From a checkpoint of a small contrastive audio-text model.
Model: encoder norm layernorm, text encoder layers 6.
Data: 26041 training examples, 17.2 epochs.
Rows from block 3 of the audio encoder of a small contrastive audio-text model, named by matrix and row number. Rows with one number within an expert belong to one neuron, the router's apart. Each number is 128 + 24 x the weight over its row's rms, rounded and kept within 0 to 255. All counts start at 0.
After each expert's rows are labels from the 100 clips, of 14976, where the router gives the expert most weight on average: "lies over" is the class under the peak; "responds to" is what is common among them. Only what is clearly more common there than usual is listed. The data: melodies that start on their tonic, played by one synthesised instrument. In brackets: how many of the 100, against the usual share in percent.
# router: router (encoder.blocks.3.mlp.router.weight, 32x160), inputs 80-159
# up: expert up (encoder.blocks.3.mlp.up, 32x160x160), inputs 80-159
# down: expert down (encoder.blocks.3.mlp.down, 32x160x160, transposed), outputs 80-159

# expert 13
router.13 [116 142 148  67 146 120 145 136 174 134 145 109 101  97 152 145 106 144 108 106 121 127 103 155  84 121 119 165 195 113 105 116 145 165 165 101  94 134 144 115 134 135 126 138 166  95 115 111  93 102 164 164 136  93 154 143 126 156 165 154 107 112 147 159 163 126 103 111 134 154 122 158  98 136 146 148 152 142 109 110]
up.0 [108  86 138  79 144 139 129 145 122 120 148 109 121 119 142 134 109 143 149 113 107 130  89 114 115 142 117 160 168  93 110 113 111 137 141 131 145 118 172 128 144 113 136  85 142 128 118 107  70 156 149 166 185 108  89 109 126 148 139 157 107 108 128 130 149 156 130 115 158 145 120 197 131 106 143 166 140 134 115 106]
down.0 [162 164 174 122 113 127 155 123 114 130  91 179 113 119 150 131 119 147 132 119  73 118 124 125 130 144 128 110 136 103  79 158 113 169 131  74 112 167 110  98  78 176 161 157 133 155 124 187  89 115 133 114 105 104 134 146 157 173 108 127 144 127 117 135 128 137 124 149 107 137  89 138  89 127  73 171 143  99 122 152]
lies over: A#5 (51 vs 1); A5 (30 vs 1.1)
responds to: the note A# (65 vs 40.4); tonic: A# (27 vs 8); flute-like (26 vs 4.9)

# expert 27
router.27 [136 161 117 139  83 120 145  98 103 109  84 157 147 112  84  91 167 128 124  93 117  97 168  96 127 118 166 116  99 116  70 136 179 160 155 109 105 104 145 109 121 146 145 104 117 105 141 110 166  96  85 142 151 113 162 109 101 108 141 131 160  69 109 123 111 145 144 115 105 163 101 149 140 141  86 102 125 140 142 171]
up.0 [146 113 157 124 128 110 149 111 111 130 131 129 137 123 164 145 129  97 125 132  96 103 189  89 176 132 124 115  99 112 133 161 102 127 162 122 109 179 133 113 116 141 113 116 117 160 150 125 151 137 129 162  97 130 114 118  73 135 123 107 163 129  86 162 101 114 167  60 110 180 116  97 161 129 128 125  91 138  92 140]
down.0 [137 140 142  98 139 150 149 105 137  87 128 119  93 119 112 118 112 112  89 146 125 119 103 118 106 127 113 178 140 108 139 175 143 137 126 148 190 133 116 127 115 142  98 102 133 146 115 118 152 155 103 127 129 161 158 158 148 117 149 159 143 175 148 118 144 111 127 107 144 148 104  90 120 134 133 116 138 148 157 124]
lies over: B2 (38 vs 0.8)
responds to: bass guitar-like (33 vs 5.3)

# expert 7
router.7 [161 103 130 117 126 103 122 106 147 150 125 130 126 163 138 156 143 126 138 114 112 168 107 132 168 157 147 140 140 112 122 131 124 145 184 163 159 109 133 149 127 124  81  94  82 118 136  93 135 104 105 127 150 112 124 109 107  96 161 106 147 127 120 132  89  92 124 150  89 162 101 124 111 146 163 174 147  85 142 100]
up.0 [136 168 141 129 119 122 133 119 119 126 127 129 110 123 127 151  97 132 156 164 119 107 143 139 104 106 105 106 106 138  99  80  97 120 142  85  96 120 157 125 126 132 122 160 153 112 107 155 128 112 113 189 139 124  85 115 146 135 137 163 124 136  87  90 148 117 114 142 119 108 143 101 170 117 111  74 134 110 116 121]
down.0 [120 122 144 127 149 105  93 119  95 118 143 146 134 170 130 101 130 176 153  94 133  82 185 132  84 110 141 136 133 114 172  89 170 128 143 126 137 127  85 117 109 126 143 145 130 116 141 156 106 151 142  99 142 134 109 135 102  97 112 136 132 120 137  91  87 105 104 131 129 124 124 120 127 135 108 159  82 135  90 132]
lies over: C#5 (52 vs 2)
responds to: the note C# (100 vs 40.1); tonic: C# (87 vs 7.9); the note G# (67 vs 40.6)

# expert 31
router.31 [147 124  79 115 102  92 143 150 118 169 140 177 133 108 138  99 141 138 118 121 119  99 163 123  91  98 103 161 111 137 117 113 156  76 102  90 106 126 124 128 133 134 135 111 138 124 123 144 125 145 113 149  82  85 132 134 106 128 127 112 108 101 122 154  69 145  98 130 138 118 130 116 138  96 155  98  93 146 155 144]
up.19 [155  85 127 143 130 138 103 191 136 113 164 143 137 139 122  71 166 126 155 115 132 104 112 184  89 108 136 110 103 135 144 129 158  89 137 163 132 122 119 108 129  96 121 113 123 148 112  87  46 140 154  83 139 146 130 148 111 148 106 122 113 113 172 108 138 124 114 126 146 127 136 136 132 124 161 142 104 124  98 136]
down.19 [118  90 131  73 122 140 132 127 148 129 126 130 107 122 140  92 152 125 156 147 157 141 114 160 143 108  99 139 115 169 117 152 141 141 127 133 163 144 115 160 121 135  86 134 130 119 143 117 122 152  84 143 123 137 164 149 129 149 128 147 169 125 140 147 141 116 102 135 117 106 136 152  98 119  94  86 129 129 140 135]
lies over: G4 (61 vs 2.1)
responds to: the note G (100 vs 39.8); tonic: G (74 vs 7.9)

# expert 19
router.19 [148 161 158 137 148  93 124 128 125 124  98 106 163 117 141 145 113 104 102 141  87 155 129 124 111 116 130 122 162 158 118  98 153 139 155 113 103  99 120  93 156 113 120 154 119  80 140  84 180 123  99 102 121 176 140 149 114 136 114  92 151 103 157  88 121 151 139  73 126 132 112 135 123 122 126 136 105 144 144 158]
up.19 [155 143 120 118 166 170 125  96 160 155 140 160 125  91 128 100 149 109 124 135 146 112 103 134 143 107 147 121 107 169  82 127  95 117 124 104 101 143 145 146  99 159 101 118 122 133  83 129 103 119 159 126 137 116 136 144 155 123 124 179 126 109  97 166 144 127 137 148 114  60 144 106 108 150 123 130 111 138 126 130]
down.19 [169 105 116 146 121 148 113 128 143 109 161 123 164 123 124 123 151 131 112  52 115 126 185 135 141 149 130 126 141  92 121 128 152 130 189  74 120 134 133 129 115 138 162 118 132 146 148 134 113 122 113 136 116 128 122 122 138  77 142 111 108 155 122 122 143 111 184 125 119 158 124  96  90  84 156 120 108 133 144 129]
lies over: F3 (33 vs 1.3); E3 (30 vs 1.1)
responds to: the note F (69 vs 40.2); tonic: F (34 vs 8.7); sine tone (29 vs 4.9)

# expert 4
router.4 [160 168 164 136 151 146 101  85 155 131 118  97 149  93 148 117 168 117  94 145 146 135  85 159 100 164 106 125 124 156 144 112  93 138 132  98 115 102 121 157 106 168 126 136 120 136 139 149 140 120 121 140 135 146 161 149  95 105 151 115 123 134 176 114 117 129 164 164 123 127 116 150 148 123  96 105  98 126 108 109]
up.0 [143 151 151 145 109 175 109  98 149 113  82 159 143 119 147 141 163 121 110 152 101 110 126 155 144 116 136 120 130 159 182  95 143 119 169 104 129 105 137 112 141 152 123 134  84 140 122 117 102 133 143 113 127 146 108 130 119 106  94 150 184 161 149 115 173 129 164  98 123 142  96 181 163 114 114  95 108 148 131 120]
down.0 [111 156 152 139 110  94 148 108 142 160  60 121 112 140 152 128 143 146  83 113 146 112 125 113 120 134 134 155 136 175 117 121 105  95 118 149 124 103  61 128 130 136 123  84 127 121  96 153  98 151 150 139 112 139 114 180 143 101 150 160 139 130 112 167 105  93 125 113 115 146  95  88 139 153 112  99 131 105 108 141]
lies over: D3 (64 vs 0.9)
responds to: the note D (100 vs 38.8); tonic: D (50 vs 7.9)

# expert 29
router.29 [100 153 104 124 141 156 136 145 136 103 153 156 125 171 152 107 125 107 158  98 150  97 144 126 103 167 140 113 110 148 135 135 184 134  97 154 135 135 132 119 166 100 116 134 111  89 117 155 109 147 115 100  91 147 129 167 120 106 121  86 121 176 201  95  99 151 104 134 101 124 185 128 130  94 163 123 111 137 117 133]
up.19 [149 117 148 140  75 120 179  82 128 143  80 114 136 121 131  97 139 120  93 137  89 156 124 138 158  87 126 111 150 108 182 178 122 112 147 116 141 116 132 142 119 145 136 107 115 150  93  99 158  87  91 148 124  74 147 103 191 152 136 155 133  87 124 140 155 111 131 120 126 130 124 143 144 118 114 131 128 136 161 142]
down.19 [ 97 100 180 155 111 119 136 132 135 127 116 117 160 149 146 103 105 103 178 138 130 147 144 127 141 151 186 123 131 122 130 114 160 112 133 134 144 169 121 146 121 115 112 166 134 143  94 145  90 100 117 131  92 130 166 100 152  85 118 151 144 129  99 145 163 134 104 157 120 104 110 139  81  89 153 153 130 143 128 168]
lies over: F#4 (55 vs 2.1)
responds to: the note F# (100 vs 40.6); tonic: F# (78 vs 8.9)

# expert 26
router.26 [122 148 172 142 125 102  81 133 124 103 125  84 152 161 149 103 106  79 162 131 113  97 117 129  92 112 162 139 123  93 155 125 136 116  99 146 120  85 113 109 116 140 104 117 131  97 100 102 110 109 128 105 154 146 134  90 158  95 136 132 139 134 121 171 114  89 126 174 134 107 146  95 167 112  88  96 147 133  96 140]
up.0 [135 156 144 122 148 130 118 150 139 107 142 134 108  80 133 160  94 122  78 169 141 110 141 131 140 104  98 113  95 121 112 170  64  71 127  97 104 129 143 115 157 132 112 155 129 105 105  91 130 125 119 138 117  62 143 137 124 147 148 139 156 130 119 132 133 113 136 104 108 136  98 117 118 124 128  92  91 126 140 120]
down.0 [170  89 149 125 114 122 124 159  67 145 147 129 112 158 120 149 131 118  80 139 117  98 121 186  92  78  74 147 120 119 119 159  95 117 122 102 149  69 129 136 144 119 131  90 112 123 149  99 143 154 102 101 126 160 152 136 107 173 144 138 108 136 131  97 127 165 127  97 123 165 146 110 144 135 123 100 117 148 126 143]
lies over: C5 (95 vs 2.1)
responds to: the note C (100 vs 40.6); tonic: C (80 vs 9); the note G (65 vs 39.8)

# expert 17
router.17 [ 90 165  84 123 110 104 172 140 128 137 130 134 132  79 111  88 125 174  96  88 139 132  99 144 133 102 163 137 127  84 132 141  88 165 127 139 102 110 164 103 119 132 131  91  85 113 124 103 105 129 138 150 158 131 105 115 151  98  94 145 118 109 109 110 114 125 146 136 154 154 154 115 143 105  77 166 117 114 142 139]
up.0 [100 143 122 175 119 117 126 143 147 152 131 140 103 103  98  90  96 160 137  93 127 171  84 122 156 105 174  79 124  92  90  96  89 146 128 113 164 151 144 105 126 119 123 121 121 136 125  90 109  78 113 174 151 115 109 111 189 116 123 161 117 120 117 111 112  93 181 106 123 159 132 127 135 128  88 155 157  99 111  91]
down.0 [146 127 121 117 114 125 139 167 133 123 172 123 135 107 145 111 111 147 102 132 110 139  95 170 167 139 120  95 122 115 110 118  57 102 123 152 134 109 148 146 147 120 128 137  91 111 123 133 109 107 137 173 135 114  71 107 171  97 127 154 117 139 109 125 165 131 170 143 158 148 150 109 134 100  84 142 100 117 126 135]
lies over: G#4 (49 vs 2.1)
responds to: the note G# (100 vs 40.6); tonic: G# (93 vs 9.1)

# expert 21
router.21 [149 112  82 116 154 154  83 140 146 102 146 113 143 137 122 148 128 113 166 107 177 102 152 138 107 161 132 155 137  89 108 130 113 108  84 123  94 106 161 161  91 115 134 156 116 133 101 159  93 147 130 157  94  94 153 146 131 130 146 123 139 149 163 131 171 160  89 134 139  98 169 118 108 103 168 161 158 110 162 117]
up.0 [136 119 198 141 133 143 139 168 106 103 101 130 138 140 111 141 137 110 160 144 143 149  90 111  70 138 104 113 107 173 103 157 135 150 132 140 123 142 104 120 156 121 150 136 128 120 147 113 126 151 128 141 138  76 134 130 133 120 131 140 117 136 138 124 148 129 160 113 132 101 127 160 156 126  91 131 131 119 125 145]
down.0 [138 121 110  93 150 132 111 113 124 153 169 104  81 143 134 164 115 128 138 127 145 109 130 146 126 114 101 175 104 129 148 133 142 124 154 143 128  76 142 128 122 148 125 120 151 132 107 175 108 165 116  99 153 170 120 158  76 125  87 107  95 136 111 117 171 161 142 127 105 143 167 149 108 118 132  93 120 131 138 136]
lies over: D5 (70 vs 1.9)
responds to: the note D (100 vs 38.8); tonic: D (86 vs 7.9); the note A (70 vs 39.3)

# expert 20
router.20 [126 152 180 113 105 115 183  97 138  89 105 126 127 144 124  94 149 150  92 154  97 106 120 135 117 129 127 102 127  82 100 113 161 123 105 102 111 179 102  86 105 136 144 173 162  87  99 154 130 151 109 158 139 120 142 116 122  97 130 127 111 128 126 132 156 122 145 122 111 100 145 110 110 119 104 102 155 161 155 115]
up.0 [120  94 108 116 130 147 140  92 151 107 182 113 119 126 141 108 149 151 112 127 128  69  98 105 128 147 199 146 117 137  90 116 144  92 122 149  78 111 127 124 155 139 146 149 133 113  93  83 123 160 152  72 147  95 133 140  85 112 136 140  94  97 139 123 132 183 101 121 109 126 177 134  89 142 123 150 143 144 143 127]
down.0 [143  80 159 113  81 135 147 140 145 158 103 112 103 110 134 182  96 109 115 162  99 135  68 125 118 133 130 128 100 156  87 147 133 152 122 130 130 191 138  90 132 154  85 155 146 156 106 135 196 132 136 179 141 128 158 140 162 162  99 143 136 126 107 130 141 149 106 109 104 123 111 135 112 114 119 158 170 122 136 150]
lies over: A#4 (43 vs 2.1); B4 (37 vs 2.1)
responds to: the note B (74 vs 40.1); tonic: B (32 vs 8.2)

# expert 12
router.12 [150 146 102  98 110 134 124  89 146 121  90 105 151  95 134 151 129 146  85 148 173  97 133 117 142  95 129 108 117  85 161 137 113 118 132 130 139 101 153 111 115 142 138 134 149 141 117 144 117 165 178  99  99 156 142 126 102 116 107 119 117 144 111 158 128 151 123 126 160 147 100  76  95 115 124 121 128 131 108 155]
up.0 [140  90 119 114 155 113 134 110 129 127 134 114  91  92 109 109 100  96 121 162 175 140 128 144  93  80 148 111 112 161 142 143 133  97 151 152 103 121 141 157 140 112 129  90 134 112 153 110  93 154 152  99 118 147 146 161 145 161 120 171 148 130 108 126 143 111 169  83 110 118 122 120 103 145 137  79 118 126 144 151]
down.0 [131 106 104 140 108 144 148 138 114 150 111 131 106 101 129 130 134 115 106 108 126  96 120 148 105 105 109 157 127 134 148 145 108  86 136 156 103 111 115 124 116 169 103 125 127 174  86 132 165 122 157 117 106 103 105 109 146 127 167 135 118 134  94 126 124 159  96 105 129 139 137 104 127  80  76 132 161 104 143 156]
lies over: G5 (73 vs 1.4)
responds to: the note G (100 vs 39.8); tonic: G (88 vs 7.9); the note D (74 vs 38.8)

# expert 30
router.30 [120 114  91 171 160 124 108 168 116 165 121 136 179 149  78 130 125 165 112 119 134 129 104 145 109 124 101 129 132 112 120  86 133 139 110  95 164  84 127  89 104 134 105  80 112 178 144 117 103  87 158 126 160 132 142 113 114 102 138 153 104 123 140 163 145 123 152 135 158 159  99 115 145 154 166 128 160 152 118 163]
up.0 [157 126 102 143 150 135  74 146 120 145 112 154 184 137  98 111 134 155 137 118 101 133 112 118 131 135 130 144 141 158  99 127 125 126 136 106 154 108 137 121 101  89 154 124  80 161 115 107 100 136 111 129 166 181 109 105 119 109 126 149 117 100 160 168 128 105 153 161 162 135 101 126 145 170 186 115 173 147 116 144]
down.0 [122  86 146 109 101 143 130 154 117 136  78 120 115 140 130 135 123 134 101 162 138 102 140 144  88 120 125 148 114  89 136 149 106 143 129 100 186 121 145 126  99  95 116 130 103 180 109  99 138 115  75 139 154 129 100 165 144 108 150 148 139 127 102 137 125  81 147 103 153 135 113 130 154 124 154 116 146 139 138 152]
lies over: C6 (72 vs 0.8)
responds to: the note C (100 vs 40.6); tonic: C (85 vs 9); the note G (70 vs 39.8); flute-like (25 vs 4.9)

# expert 15
router.15 [132 115 140  79 147 144 121 115 119 114 129 133 111 133 132  95  96 137  94 128 131 148 131 114 128 113 117 112 106 172 157 125 129 130 130 120 162 134  90 125 126  93 109  99 125 169 108 105 153 138 107  90 139 180 117 156 107 119 117 135 150 203  91 101 169 139 162  90 154 124 131  83 130  78 140 122 105 131 105 164]
up.0 [158  93 156  89 130 143  84 149 133  97 141 127 113 162 130  79 127 134 128 107 118 164 149  93 132 107 135 135 112 165 126 120 164 118 178 151 143 126 109 137 135 133  80 111 147 121  93 137 122 172 134  85 148 147 114 125 116 138 119 163 123 160 116 138 148 155 106 152 108  89 132 112 105  98 149 111  80 130 157 175]
down.0 [114 145 128 112 133 112 100 172 124 144 115 175 150 131  93 133 121 174 135 136 102 106 102 146 113 116 171 136 112 131 129 144 156 131 122 153 140 123 125 119 161 106 114 131  82 139 128  88 130 123 106  68 143 173 128  96  98 134  92 120 158 156 106 118 121  89 118 124 158 149 135 104 152 154 153  98 114 152 122 149]
lies over: C4 (75 vs 1.6)
responds to: the note C (100 vs 40.6); tonic: C (62 vs 9)

# expert 0
router.0 [132 124 173 131 104 180 123 130 132 158  88 152 129 102 148 135 122 144 121 143 107 118 122 123 104 152 114 134 116 175 125 100 114 156 133 132 143 127  79 139  97 116  97 165 161 139 119 131 135 142 143 177  97 168 106 107 163 141 114 148 150 159 108 107 155 129 155  83 129 139 116 133  94 150 109 107 106 167 160 118]
up.0 [111 136 104 116 125  79 152  88 130 143 112 149 120 128  92 108 117  74 117 101  97 135 146 112 152 150 172 117 130  87 130 147 108 156 166 141 135 152 132 101 143 139 134 172 165  92 180 118 142 131 113 136 132 141 168 110 114 138 125 157 133 125 146 139  79 141 117 154  87 106 127 122 128 158 120  83 125 128 159 158]
down.0 [129 130  99 120 128  74 113 105 154 117 120  90 127 125 114  84 138 112 131 117 129 159 167 103 112 159 156 132 129  95 153 145 183  94 124 152 148  91 137 131 148 117 184 131  96  78 119 119 115 117 126 125 117 119 135 137 121 102 108 118 115 113 154 140  98 102  78 143 111 141 167 134 147 114 134 151 114  92 103 162]
lies over: A#3 (30 vs 1.6); A3 (29 vs 1.4)
responds to: the note A (74 vs 39.3)

# expert 10
router.10 [106 136 159 165 100  70 116 121 127 139 105  85 141 152 140 136 158 118 152 152 103  99 124  95  81 128  95 150 158 125 133  86 176 145 121 140 162 135 127 133 134 129 152  88  89 122 106 158 144 135 164 136 164 119 143 109 142 149 133  94 142  72 176 150 121  73 114 143 114 147 122 136 168 144 105 126  85 160 135 107]
up.0 [114  66 126 132 135 134 103 133 142 135 115 113  88  96 119 119  75 145 166 130  98 151  89 135 124 105 142 107  84 130 156 120 153 153 126 128 118 129  81 144 172 143 134 150 128 161 113  99 100 116 127 121 116 158 185 122 150 140 102 182 153 178 137 149 160 104 114 130 115 102 123 117 105 127  96 149 100 121 115 116]
down.0 [109 139 138 118 129 104  89 126 131 146 109 150 162 145 130 169  91 144 194 124 104 124  88 114 112 145 130 162 148 110 157 153  87 145 125 154 187 118 127 125  95 124 148 126  88 110 112 134 148 182 149 139 141  99 129 127 121 130 168  99 148  63 131 100 139 141 120 133 158 142 151 121  89 129 102 137 160 185 144 154]
lies over: C5 (55 vs 2.1)
responds to: the note C (98 vs 40.6); tonic: C (56 vs 9); tonic: F (27 vs 8.7)